config.toml
n_mels = 80
encoder_head_dim = 64
encoder_qk_norm = false
encoder_moe = "top_k"
decoder_norm = "layernorm"
decoder_bias = "qkv"
decoder_connector = "mlp"
optimizer = "soap"
precondition_frequency = 10
warmup_steps = 500
weight_decay = 0.2
Rows from block 3 of the audio encoder of a small encoder-decoder audio transcriber, named by matrix and row number. Rows with one number within an expert belong to one neuron, the router's apart. Each number is 128 + 32 x the weight over its row's rms, rounded and kept within 0 to 255. All counts start at 0. After the name is the row's rms in percent of the matrix's.
Before each expert's rows are labels from the 100 clips, of 14848, where the router gives the expert most weight on average: "strongest on" is what is common among them. Only what is clearly more common there than usual is listed. The data: telephone keypad tones over noise or synthetic speech. In brackets: how many of the 100.
# router: router (encoder.blocks.3.mlp.router.weight, 8x192, trained with AdamW), inputs 0-191
# gate: expert gate (encoder.blocks.3.mlp.gate, 8x96x192), inputs 0-191
# up: expert up (encoder.blocks.3.mlp.up, 8x96x192), inputs 0-191
# down: expert down (encoder.blocks.3.mlp.down, 8x192x96, transposed), outputs 0-191

# expert 7
strongest on: reverberation (95); key "6" (74); key "3" (65); key "9" (60)
router.7 118 [148 167 158  91 130 147  99 183 113 142 138 128  98 185 123  91 185 130 116  96 149 110 110  71 124 106  63 137 126  68 168 117 134 124 123 102 141 108  82 147  36 154 152 127 136  81  56 230 139 162  97  92 148 147 170 120  97 108  83  95 130 179 166 109  97  71 231 128  97 132 131 131 115 124  67  88 144 101 164 138 146 103 123 116  98  76 131  97 154 107 166 112 129 151 111 234 171 152 125 123 141  97 147 126 117 115 101 120 110 127 141  84  85  81 114  75 122 106  85 129 105 116  79 137 143 139  95 131 109 180 138 174 149  82 166 131 168  82 222 117 144 159 130 148 140 140 148 126 142 117 116 135 139 123 142 179 124 133 181 174 141 178 114 133 152 121 120 170 104 123 124 180  88 112 111 172 131 146 126 142 139 125 123 165 111 101  87 149 133 136 134 147]
gate.5 100 [123 112 165 136 115 149  77 159  74 138 107 107  90 150 188 131 188  96  78 129 143  99 155  91 127 142 132 124 132  72 106 113 152 119 145 103  80 163 143 115 117 120 149 131 120 128  87 136 121  96 125 122 127 119 170 111 137 154  84 103 101  61 110 186 144 131 206 120 138 184 177 109 124 172 136  78 171 163 114 205  93 104 104 165 115 135 145 160  98 108 158 139 129 151 162 109 146 165 100  77 151 190 108 144 136 146 125 105 104 216  83  87 150 113 113 106 171 111 126 116  88 141  91 156 160 129 126 144 158 132 104 144  58 116 147 124 124 181 132 125 118  52 106  72 120 113 165 142 105 115 108  98 125 127 130  75 126 137 125 168 180 209 128 120 215 123 129 115 130 153  93 121 119  93 104 193 176  52 125  89 175  71 113 175 126  84 127  93 110 137 160 104]
up.5 102 [123 128 160 114  84 145  47 170  91 118 130 126  94 147 180 141 171 114 103 135 169 101 160  95 131 150 134 133 132  89  80 128 167 123 146  86  83 158 167 129 105 145 126 128 104 135  98 157 149  76 116 136 159 131 158 134 154 105  82 111  90  65  80 179 119 137 216 105 138 188 176 111 114 177 138  96 164 143  85 190  92  86 112 158 111 140 144 175  71 121 160 137 133 165 143 102 136 149  97 102 143 188 127 158  93 139 131  90  95 178  92 103 161 107 110 132 167 109 149 106  81 139  77 142 172 105 123 147 139 158 104 157  89 146 151 131 119 184 157 115 108  75 100  55  94 128 173 135 110 125 114 101 110 125 109  78 110 138 152 156 177 182 144 123 235 135 135 115 125 150  85 125 131 110 134 183 185  93 110  91 193  64 114 159 118 108 151 118 120 141 160  95]
down.5 094 [136 119  81  90 189 105 170 127 120  62 107 150  87 132  91 143 113  94 130 141 179 123  80  98 155 114 129  85 174 132 213 148 116 155 108 109 131 117 118 137 123 184 122 136 118 115  84 129 137 105  96 130 124 133 121 172 104 156 185 116 151 121 113 195 162 111 140 102 163 138 168 124 122  73 137 154  95 121 182 106 210 178 162 180 121  85 138 121 154 132 184 153 114 108 152 161 127 131  81 142 150 133 119 165 169  90 113 162 116 177 152 126 108 115 110  73 129 115 103 128 138 158 119 117  95 185 238 158 156  47 168 126 158 151  99 110 145  36  47 161 116  89 141 100  86 123 152 103 128 157 125 127  89  99 104 139 149 139 107 117 121 133 121 132 166 133 114 115 208 171 150 110 132 102 107 174  86 122 128 110 175 134 115 204 123 138 147 169 127 132 120 104]
gate.6 106 [113 137 135 101  66 116 143  86 127 173  94  89  97  71  64 151 156 158 104 139  73 113 181 122  97 123 131 161 142 135 106 140  89 110 146 108 145 127 162 126  75  64 141 163 125 158 157 122 152 160  96 117 114 123 172 177  79  81 120 159 121 134  72 178 145 178 136  67 175 124 180 158  85  96 136 152 130 107 108  95 153  81 159 135 123  90 134 134 167  98 106 139 142 218 217 146  76 207 110  99 139  73 112 134  79 107 138  85 151 118  77 122 151 111 119 106  84 170 153 118 170 158 134 157 112 173 159 133 120 114 149 119 138 113 181 150 145 104 124 174 133 113 187  91 179 138 141 106 103 165 161  79 149  76 135 156 136  65 172 175 105 154 142 121 124 119 145 149 128 174 131  81 193 108 138 139 139 159 106 184 168 137 107 152 112 108 112 151 113 158 131 139]
up.6 102 [150 179 124 159 142 133  90 105 123  76 124 132 146 180 107 131 124 152 143 133 197 109 151 170 130  78 154 130  91 128 161  82 127 122 123 136  77 123 105  94 180 150 161  95 138 147 127 130  95 172 194 148 201  72 105 161 105  91 126 132  94 115 161 137 193  78 194 114 157 129 135 151 142 183 107 137 116 150 107 115 114 122 155  96 176 110  89 112 112 136 135  96 113  64  92  91 134  58 114 133 158 104 147 141 118 124  87 137 142  78 156 146  95 155 114 124 129  62 120 137 104 113  96 117 176 170 154 161 103  34 139 110 170 164 170 157 133 165 149  95 118  61 150 121 179 127 134 142 129 125 170 199 158 147 134 123 155 156 190 122 121  65 104  91 125 130 162  84 158 102 189 128 170 128 173 159 153 135 118  89  80 119 129 167 106 114 105  73 208 135 118 131]
down.6 103 [129 155 127 108 128 104 145 146 116 135 105 103 162  61 108 148 143 144 108 107 101 139 160 139 168 104 144  95 144 152 118 130 103 178 126 144 129  87 184 127 149 143 163 146 103 104 132 188 137 187 145 143 142  96  95  83  95 134  77 136  91 153 163 127 134 119 143 128 129 167 104 104 169 127  74 129  92 107 132 126 144 110 116 142 124 126  73 110  86 176 121 100 145 135 149 129 189 157 121 118  73  87 173  67 100  72 127 149 130 161 116  97  40 125 120  50 124 138 104 161 122 131  78  35 148 161 127 151 134 144 132 182 154  84 145 123 102 100 178 139 100 128 186 176 130 117 174 110 188 122 124  49 163 137 117 143 137 103 101 169  99 191 136  95  85 168 110 188 140 139 172  67 159 143 124 112 140 168 177 123 143 112 215 168  73  93 111 120  99 112 159 186]

# expert 0
strongest on: reverberation (97); key "B" (80); key "A" (62); key "D" (55)
router.0 107 [128 143 127 149 107 125 169  86 194  94 111 144  98 124 142 140  98 131 113 150 107 124 107 112 143  59 180 197 116 226 125 154 129 150 111 136 144 125 123  93 183 155 129 145  59 142  86 194 100 111  99  94 145  92  71 104 151 108 118 113 132 113  36 153  91 145  79  82 209  87 118  80  86 129 176 137  89 133 119 153  76 129  75 171 125 152  72 152 156  85 157 129 108 153  97 170 131 107 154 115 123 155  95 159 106 111 115  83 129 139  87 133 119 137 132 143 146 116  94 137 151 163 193  88 128 120  80 121 167  84 139  88 134 176  91 137 102 119  67 182  92 128 134 159 137 192 101 133 131 186  53 151 119 131 133 167 191 136 156 138 141 115 183 107 128  97 124 120 143 114 136 137 152 138 148 114 162  87 120 142 101 130 168 148  98 138 122 158 143 187 145 155]
gate.5 103 [135  95 104 155 120 135 155 147 125 178 106 113 146 125 148 111 128 168 118 167 171  76  97 130 113  98  87 105 104 161 122 171 108 137 178 114 137  90 144 145  95 192 153  71 170 118 179 131 142 115  74 148 136  81  41 103 150 134  93 159 198 136 108 119 108 146  88  97 115  72 116 119 167 118 111 130 133 140 136 160  77 109  35  67 143 109 145  90 104 103 166 116 130 139 126 119  84 142  95 177 122 174 109 138 127 142 110  90 181 135 119 115 174 184 142 139 141  95 137 158 149 112 136 138 148 151  29 120 176 125 189  99 128 127  95 125 118 171 130 108 119  86  48 191  87 112 174 164  98  87 108  93 130 115 134 138 120  96 141 166 137 111  97 180 146 230  85 110 130 172 128 186 131 124 131 139 176 141 116 182 131 103  89 116 110 116 105 149 160 158 113 127]
up.5 106 [137 152 163 116 121 131 122 133 118  89 145 163 122 119 128 140 107  82 115  65  75 164 124 154 109 139 144 108 154  85 143  84 118 131  93 175 106 155 112 103 135  47 114 199  90 157 139 125  72 148 123 112  79 168 167 159 113 117 169  81  77 122 154 131 175 112 180 136 180 166 128 143 102 128 166 138 144 118 146 113 114 162 214 156  84 139 119 158 171 175  89 135 104 154 157 155 171 120 132 106 152  78 127  97 137 141 137 183  78 135 103 142  86  60  93 133 109 174 107 116 112 147 132  92  99 124 192 154  62 163  60 181 161 149 157 127 130  76 141 151 154 165 191  79 158 166 128 107 138 158 132 151 144 146 113 116 112 152 111  70  79 165 172  76 110  49 144 130 147  97 124  96 122 125 110 168  76 116 132  60 122 115 161 149 111 125 178 113 127  87 141 139]
down.5 100 [139 124 180 126 133 170  78 141 117  95 108 152 147 172 132 100  99 118  53 132 150  95 126 161 144 151  72 119 144 177 182 175  95  74 162 169 195  72 106 140 116 120 147 127 117 116 186 185 116  99 131 149 132  70 156 153 120 132  69  95  67 111  99 105 160 166 154 137 119 129  81 122 118 160  68 138 163 114  75 160 116 145 169 149 121  72  76 157 112 125 136 117 151 147 112 103 187 177 125 113  51 142 161 119 149 136 130 171 126 107 180 130 127 111 100  99 131 127 137 178 151 111 145 146 195 120  89 116 116 185 131  85 128  83 179  64  91 126 110 138 120 116 143 165 187 115 209 102 181 118 105 140 150 115  38  97  94 109 108 195 141  88 139  89 151 175 128 122 125 128 151 174 143 136 153 127 112 100 103 157 127 139 140 106  94 103 102 114 137 123 111 171]
gate.6 086 [ 49 165  85 102 134 144 137  91 127 141 130 124 196 154 135 170 106 126  97  73 139 134  98 127 116 118  86  98 139 135 157 126 192 159 114 128 119 126 147 167 109  88 105 134 162 174 138  94 107 118 105 142  59 124 221  61  98 152 125 131  98 158 105 154 137  93 203 125 132 111 130 142 141 118 129 198 189 128 150  99 125 113 117 111  95  48 103 156 128  71 143 170 122  56 167 121 134 136 115 101 138 139  83  85 154 141 204 174 134 106  97 106  82 132 158 101 123 184 108 156 151  79 106 186 132 139 195  98 136 140 123 104  97 100 108 119 107 140 113 125 142  93 168 134 186 114 123 117  87 124 143 139 120 170 177  73 112 150 153 101  83 124 146 102 100 114 174 130 187 143 122 149 129 126 100 182 134 132 172  95 148 129 103 171  79 117  75 129  81  77 167 158]
up.6 086 [ 98 124 148 141  76  60 171  98 109 160 163 117 147  97 116 155 126 126 118 149 130 143 140 127 134  97 112 131 183 157 180 117 186 119  98  99 171  89 122 169 109 116  85 131 144 131 141 110 140 106  89 122 100  97 180 109 135 175  46 177 101 138 110 174 119 124 164 125 160 128  85 148 140 129 130 127 153  82 145 113 101 131 108  65 152  46 128 186 153  87 106 135 150  79 135  87 142 107 135 136 126 142 116 114 132 115 123 141 173 135 114 134  19 190 163 191 118 169  77 132 117  93 116 135 142 195 132  77 114 159 110 140 158 130 109  54  72 121 131 144 144  75  96 159 144 185 175  91 110 177 171  95 145 156 134  91  83 135 122 107 118 120 156 124 194 122 148 117 172 150 126  93 135 138 106 172 203 125 203  98 159 153 120 147 118  97 118 148  93 125 183 130]
down.6 095 [113 129 141 112 118 133 132  85 154 159 128 155 168 136 132 166  98 206 113 109 111 116 163 143 136 170 141  97 163 188 135 187 140 112 178 113 163 162  74  74  68 132  92 150  83 135 142 121  89 127 160  75 170 135 106 101 127  93 118  84 117  99  97 113  99 172 150  81 158 118 140 128 121 123 202 198  98 157 178  98 145 115 140 109 120 159  70 124 121 142 128 111 138  35 142 123 135 103 118 110  93 107 210 189 101 164 162  45 111 170 163 113 174 128 116 159 113 126 163 110 146 133 103 149 135 113  84 154  86 122 131 113 167 117 122 111 156 185 155 129 155 125 179 159 107 200 186 142 172 149 123 141 167  93 158 122  92  94 115  85 117 148 116  91  64 108  88  98  80  76 149 120 174 140 154 130 139 159 103 121 166 138 121 103 147 135 110 146 103  73  92 168]

# expert 2
strongest on: key "2" (79); reverberation (78); pink noise (38); first key: 2 (29)
router.2 087 [ 95 136 118 128 104 112  71  82  74 128 153  65 207 136  96 134 122 141 175 110 171 121 108 111 140 148 144 103 197  60 156 196 159 131 127 138 136 150 120  83 126 103  70 158 161 134 166  54 180 148 118 146 148  80 176 156 189 143 181 127 113  65 154 108 158  98  97  65 159 232 114 177 183 115  91 154 159 174 110 150  86 177 165  81 176  79 148  94 117  70 144 151 150 102  74  78 102 103 119 148 108  96 122 117 100 136 186 103 138 164 143 142 109 139 151 129 131  85 111 102 118  98 109 105 114 157 126 133  97 155 130 114 139  88 153  89 107 138 106  67 113 122 130 152 101 109  95 116  65 162 164 122 153 139 122 120  83 135 149 135 163 156 111 146 132  94 146 174 158 153 141 114 127 140 157 144 170 184 111 126 112 149 147 115 107 125 162 123 132 136 165 103]
gate.5 098 [128 163 112  91 168 120  98 124 144 139 137 118 114  79  91 129 141 132  91 160 124 102 133  96 181 115 118 136  95 108 156 178 153 131 150  87 162 161 116  80 120  95 106 105  97  78 192 107 134 157 159 109 134 154  78 152 104 194 155 121 116 131 115 169 155  87 121  82 153 164  93 110  34 110 131 116 150 129 192 161 142 146 112  83 146 109 149 108 177 123 116 188 141  70 129 138 130  78 215 104  93 101 105 124 214 121 107 120 182 131 137  72 129  97 136 122 113  93  90  97 147 179 171 106 135  70  86 203 120 117 147  86 119 133 182 122 125 179 140 151 110 100 160 114 151 142 100 119 137  98 142 102 178 138 164 143 149 165 136 150 109 171  67 145 125 138 109 144  93  73 167 106 104  71 134 113 119 183 133 168 102 136 126 135 101 148  85 119 207 158 181 153]
up.5 099 [143  93 105 160  98 152 116 121 147 125  69 123 137 157 137 126 115 121 174  69 157 165 120 185  91 141 103  84 149 114 108  87 110 104 165 141 101  86  99 128 111 151 154 135 168 148  78 169 104 129  85 170 103  93 109  87 139  71  80 129 139 152 128 119 119 179 129 154 116  84 143 148 209 115 111 107 100 134  89  66  70 139 165 180  89 145 102 160 103 102 148  56 138 173 142 142 142 183  79 150 167 142 179 153  66 179 124 119  64 118  87 168 137 145 129 149 144 141 121 140  99  99  98 172 117 166 146  89 145 102 104 172 133 154  81 104  98 108 127 110 160 108  55 117 143  83 146 115 112 166 117 165  67 137 110 127 112 126 132  91 188 120 159 117 113 102 145 134 112 184 139 147 159 141 141 140 145  70  97 124 128 172 162  95 192  88 166  97  52  62 122 102]
down.5 095 [ 93 192 105 106 140 155 168 179 151 134 136 144 191  78 134 143 119 151 144 116 114 153 120 131  87 101  71 164 104 205 197 116 118 128 145 247 160 149  63  57  45  76 140 156 182 142 107 173 159 120 136 112  81 136  79 190  90 118 194 149 110 158 141 120 145  88  95 166 142 134 107  80 118 156 110 107 159  89 108 112 125 158 160 151 114 128 113 115 164 140 136 115 154 121 169 131 145  76  83 152 123 141  72 178 124  84 154 116 122 158 105 148  67 105  88 172 109 133 154 116 128 114 132 109 138 133 169 109 137 130 130 115 117 158 140 123 153 154 102 180 121 133 136 171  89  93 117 163 120 137 136 102 141 100  97 117 120 136 185 154 131  62 124 152 111  80 132 140 103  92 167 143 112 121 149  56 147 162 102 132  65 167 153 160 119 109 139 132 170 112 180 142]
gate.6 088 [ 95 113 107 128 165  83 115 136 181 135 109 130 127 138 133 120 115 118  80 123 131 105 156 113 131  87  99 126 158 141 104  91 106 167  94 109  89 132 148 136 159  79 169  92  76 157 153 137  98 192 127 157 145 112 122 170 141 174 104 151 108 130 164  97  93 145  94 123  82 136 115 194 179 164 223 153 173  95 138  94 113 126 126 122 160 115 136 150 135 161 158 182 129 137 150 115 156  95 107  62 193  96 123 154 126 139 144 173  98 145 126 149  73 181 120 143 109 164 112 114 147 110 139 139 152 174 138  94 115 163  34  89  80 121 134 178 131 118 118 176 152 132 112 126 124 190 165 117  83 146  98  94 115 170 106  63 142 102  99 189 148  74  60 123 118 162 157 139 111 116 141 105 181 138 149 142 146  39  96 123 117 181 107 143 110 174  74 113  84 135 144 203]
up.6 091 [112 130 162 123 182 150  92 144 146 149 101  95 122 168 147 148 170 122  27 128 127 101 156 102 130 128  90  73 134  97  82  71 113 146 115  80 110 158 175 180 145 149 145 148 123 147 153 172  86 182  90 135 145 130 123 119 109 107 117 140 125  41 149  98 143 101 199 126 151 129 102 181 170 151 230 119 118 140 144 156 141 104 126  66 104  91 125  94 154 147 110 143 200 145  82 145 103  85 139 111 195 102 156 160 116 124 100 174 106 149 111 163 110 144 136 119 108 135 144 152 133 121 147 122 154 114 143 111 151 131 114 106 179  97 106 176 145 174 157 149 130 155 144 197 107 143 120 147  74 185 109 127 150 173  68 107 140 155 109 182 145 171  92 126 149  56 167 128  77  94  60 132 129 122 135 153 109 139 182 104  93 146 130 160 111 126  75 169 155 124 144 172]
down.6 094 [130 116 117 140 131 137  99 149  73 155 160 156 105 191 108 175 147 139 114 113 154 114  75 138 126  89  98 110  88 148  79  76 118  61 167 125 136  82 151 158 121 100 111  85 171 120 156 111  62 110 174 109 118 188 120 109  99 104 104 139 111  96 145 119 161 133 105  83 183  83 133 132 151 146  88 179 120 136 112 131 154 140 153  82 116 154 149 172  95 178 104 140 140 106 151 134 172  98  98 150 142 135 113 140 162  65 144 198 180 167 142 150 152  85 141 100 156 181  90 109  89 140  65 147 129 126 156 183 148 111 169 116 120  91 117  87 141 128 108 120 183 139 125 103 145  78 107 104 166 195 202 200 139 133 172 105 162 143 150 164 114 154 101 114 122 112  62  93 191 138  65 116 145 129 118 124  73  83 122 150 150 130 136 175 137 119 144  38  95 131 167 121]

# expert 5
strongest on: reverberation (100); key "7" (74); key "1" (68); key "4" (66)
router.5 119 [117 134 124  80  92  96 106 131 103 128 112 125 132 133 145 115 127 146 122 111 133 136 116 107 121 135 108 128 136  94 139 139 151 156 119 145  73 107 211 104 116  69 131  92 121 133 209  75  81 170 153  93 166 132  72  76 103 132 101 107 123 147 128 116  86 100  86 238  81 110 151 130 118 177 140 104 115 105  85 121 151 114 118 152 195 118 203 143 113 200 106 101 136  95 210  43 100  94 122 112  97 102 122  87 172 109 133 146 134  76 129 112 131 100 130 166 100 121 122  95 151 114 115 118 117  74 208 138 149 115 101 127 141 114 137 185 145 168 150 107  99 153 147 134 169  71 176 154 187  57 129 133 137 131 132  72  69 115 100 167 145  68  94 167 153 155 132 132 147  98 148 106 122 158 102 118 161 147 185 164 118 147 125 142 194 107 133 128 143 132 125 154]
gate.5 103 [128  94  91 118 110 164  91 138 132 129 171 145 170 124 132 158 128 109 134 151 128 157 165 142 137  97 130 171 143 139 149 135 102 129 162 114 201 166 149 188 156  56 169 214 136 200 141 131 165  96  89 126 119  84  89 194  96  80 169 145 121 138 118 121 130 112  86 122  98 101 103 115 120 165 192 100  92 171 121  66  69 119 153 142 124 150 124 102 110  91 130  87 155 133 135 152 121 138 140 147 128  89 102 163 110 138  50 103 105 128 142 145 144 184 121 112 138 120  75 148  81 147 172 142 167 127 158 119 121 120 104 164 127  68  80 156 110 187 159 111 126 123  83 196 143 207 139 169 119 116 202  89  97 205 167 117 136 162 103 116 127 142 145 114 108 108 162  91 159 134 177 113 117 123  58 109 139 135 207  88 122 140 145 129 158 103  93  92 112 101 137 154]
up.5 106 [146 123  84 105 138 174 116 125 134 151 172 121 181 109 141 171 152 113 137 131 148 159 168 137 155 106 134 131 129 116 156 117 107 134 138 123 179 140 186 154 163  73 154 153 117 231 149 126 116 113  59 137 104 118 104 186 111 119 144 133 131 147 160 142 129  94 107 120 104  72 144  83 137 182 204  68 118 132 111  95  85 156 159 152 106 115  94  40  77 108 136 131 150 118 168 143 108 135 122 148 122  82  69 160 131 133  81 149  91 114 143 113 101 191 131 100 147 117  55 126 107 140 183 123 153  94 136 143 132 136 114 129 127  76 101 102 119 148 165 129  96 113  58 212 102 181 163 152 109 100 177 121  88 205 150 126  99 155 120 128 118 153 164 132  98  88 135 103 181 186 144 128 105 157  64 123 143 120 193 111 121 166 133 144 165 104 117  71 116  72 136 166]
down.5 104 [143 131 129 111 184 114 143 136 122 178 135 179 117 119  86  87 148 122 144 138 123 132 155  92 151  97 189  87  68 124 141 124  65  88 144 110 106  76  94 131  97  96 120 123 168  75 131 126  88 106 118 120 126 170 163 126 116 189 144 136 168 175 101 115  94 169 107 134 127 188 165 138 136 107 153 132 169 177 148 119 182 145 162 191 145  58  68 156 133 171 152 113 143 175 105 141 130 102 119 129 154 130 151 132 158 124 149 173 132  98 144 101 102 122  76 146 113 131 151 102 159 156  92 162  73 180 119 180 101 146 105  96 149 134 225 141  89 102 144 104 145 133 190  92 135 100 150 128 166  57 129  94 159 141 114 137 147  78 157  29  82 151 174 138 148 157 146 134 118 134 116 110 181 111 199 105 119 122  45 142 149 144 106 141 166 113 168 145 163 156 115 161]
gate.6 104 [109 142 156 127 134 142  99 189 128 104 102 127 147 159 132 150 115 138  65 106 118 137  87 128 165 152 150 117 152 148 126 179 157 132 121  64 229 138 114 137 108 203 121 139 110 146  90 137 111  75 142 132 103 176 117 157  98  77 143 126 147  94 162 106 125 112 207 162 114 131 117  86 101 108  94 169 142 129 155 150 125 150 153  53  90 118 157 154  70 120 171  97 167 103  75  48 123 136 133  74 134 190 135 129 135 152 115 141  92 125 137 157 108 117 132 133  91 163  86 131 156 104 129 108 207 108 126 109 115 125 134  92  94 156 126 123 111 128 145 150  96 103 120  79 153 147 131 108 147 132 106 122  80 155 104 150 127  56  88 115 197 254 145 148 180  64 199 144 127 144 104 159 132  89 113 115 129 122  85 100 146 111 190 124  94 115 125 172 123 138 114 134]
up.6 101 [ 92 131 191  90 132  82 146 146 160 108 114  98 153 117 116 142 159 100  84  84 102 136 104 122 116 140 164 131 135 122 185 136 152 157  70  89 183 143 130 118  81 214 145 115 126 151  44 148 107  97 128 124  99 128 116 137 117  95  97  92 128 113 134 114 117 127 177 100 116  99 143  96 124 103 130 159 151 107 175 111 189  66 125  75 113 148 198 192 110 108 137 108 142 137 110  44 159  93 166  97 136 179 136 163  90 106 103 160  65 114 127 135 169 129 104 108 113 150 102  85 160  99 149 136 203  95 136 118 130 120 154 123 103 115 154 134 112 108 190 128 107 108 148 126 159 143 134 115 213 124 103 114  88 138  94 108 150 123 111 138 148 255 105 129 185  87 132 121 143 110 108 166 135 143 117 165 142 167 145  80 163 108 166 124 124  99 191 135  95 124 129 166]
down.6 096 [134 142 154 136 140 151 123 123 110 157 133 175 159 141 148 134 132 168 126 153  77 146 173 179 113 195 142 124 129 175 145 127 108 113 110 111 104 103 150  86  87 104 123 135  58 104 110 137 136 160 167 115  99 129 131 158  61 158  85 128 133 116  84 102 112 193 125 127  86  94 115  65 186 221 189  87 191 132 140 150 132 146 147 104 115 136 147  83 115 173 112  55  91 128 133 139 148 182 145 102 160 115  79 141  22 189  83 105 145 134 103  88  56 171 166 114 123 170 106 114  92 183 126 116 170  99 108 154 128 105  85 119 115  82 142 120  88 118 110 127 205 173  82 125 145 123 144  96 123  58 103 140 139 162 126 118 112 135 130 137 153 176 129 166 128 120 135 142  87  94 127 159 154 128 102 156  70 141 184  99 126 101 115 168 104 156 111 114 116 145 161  96]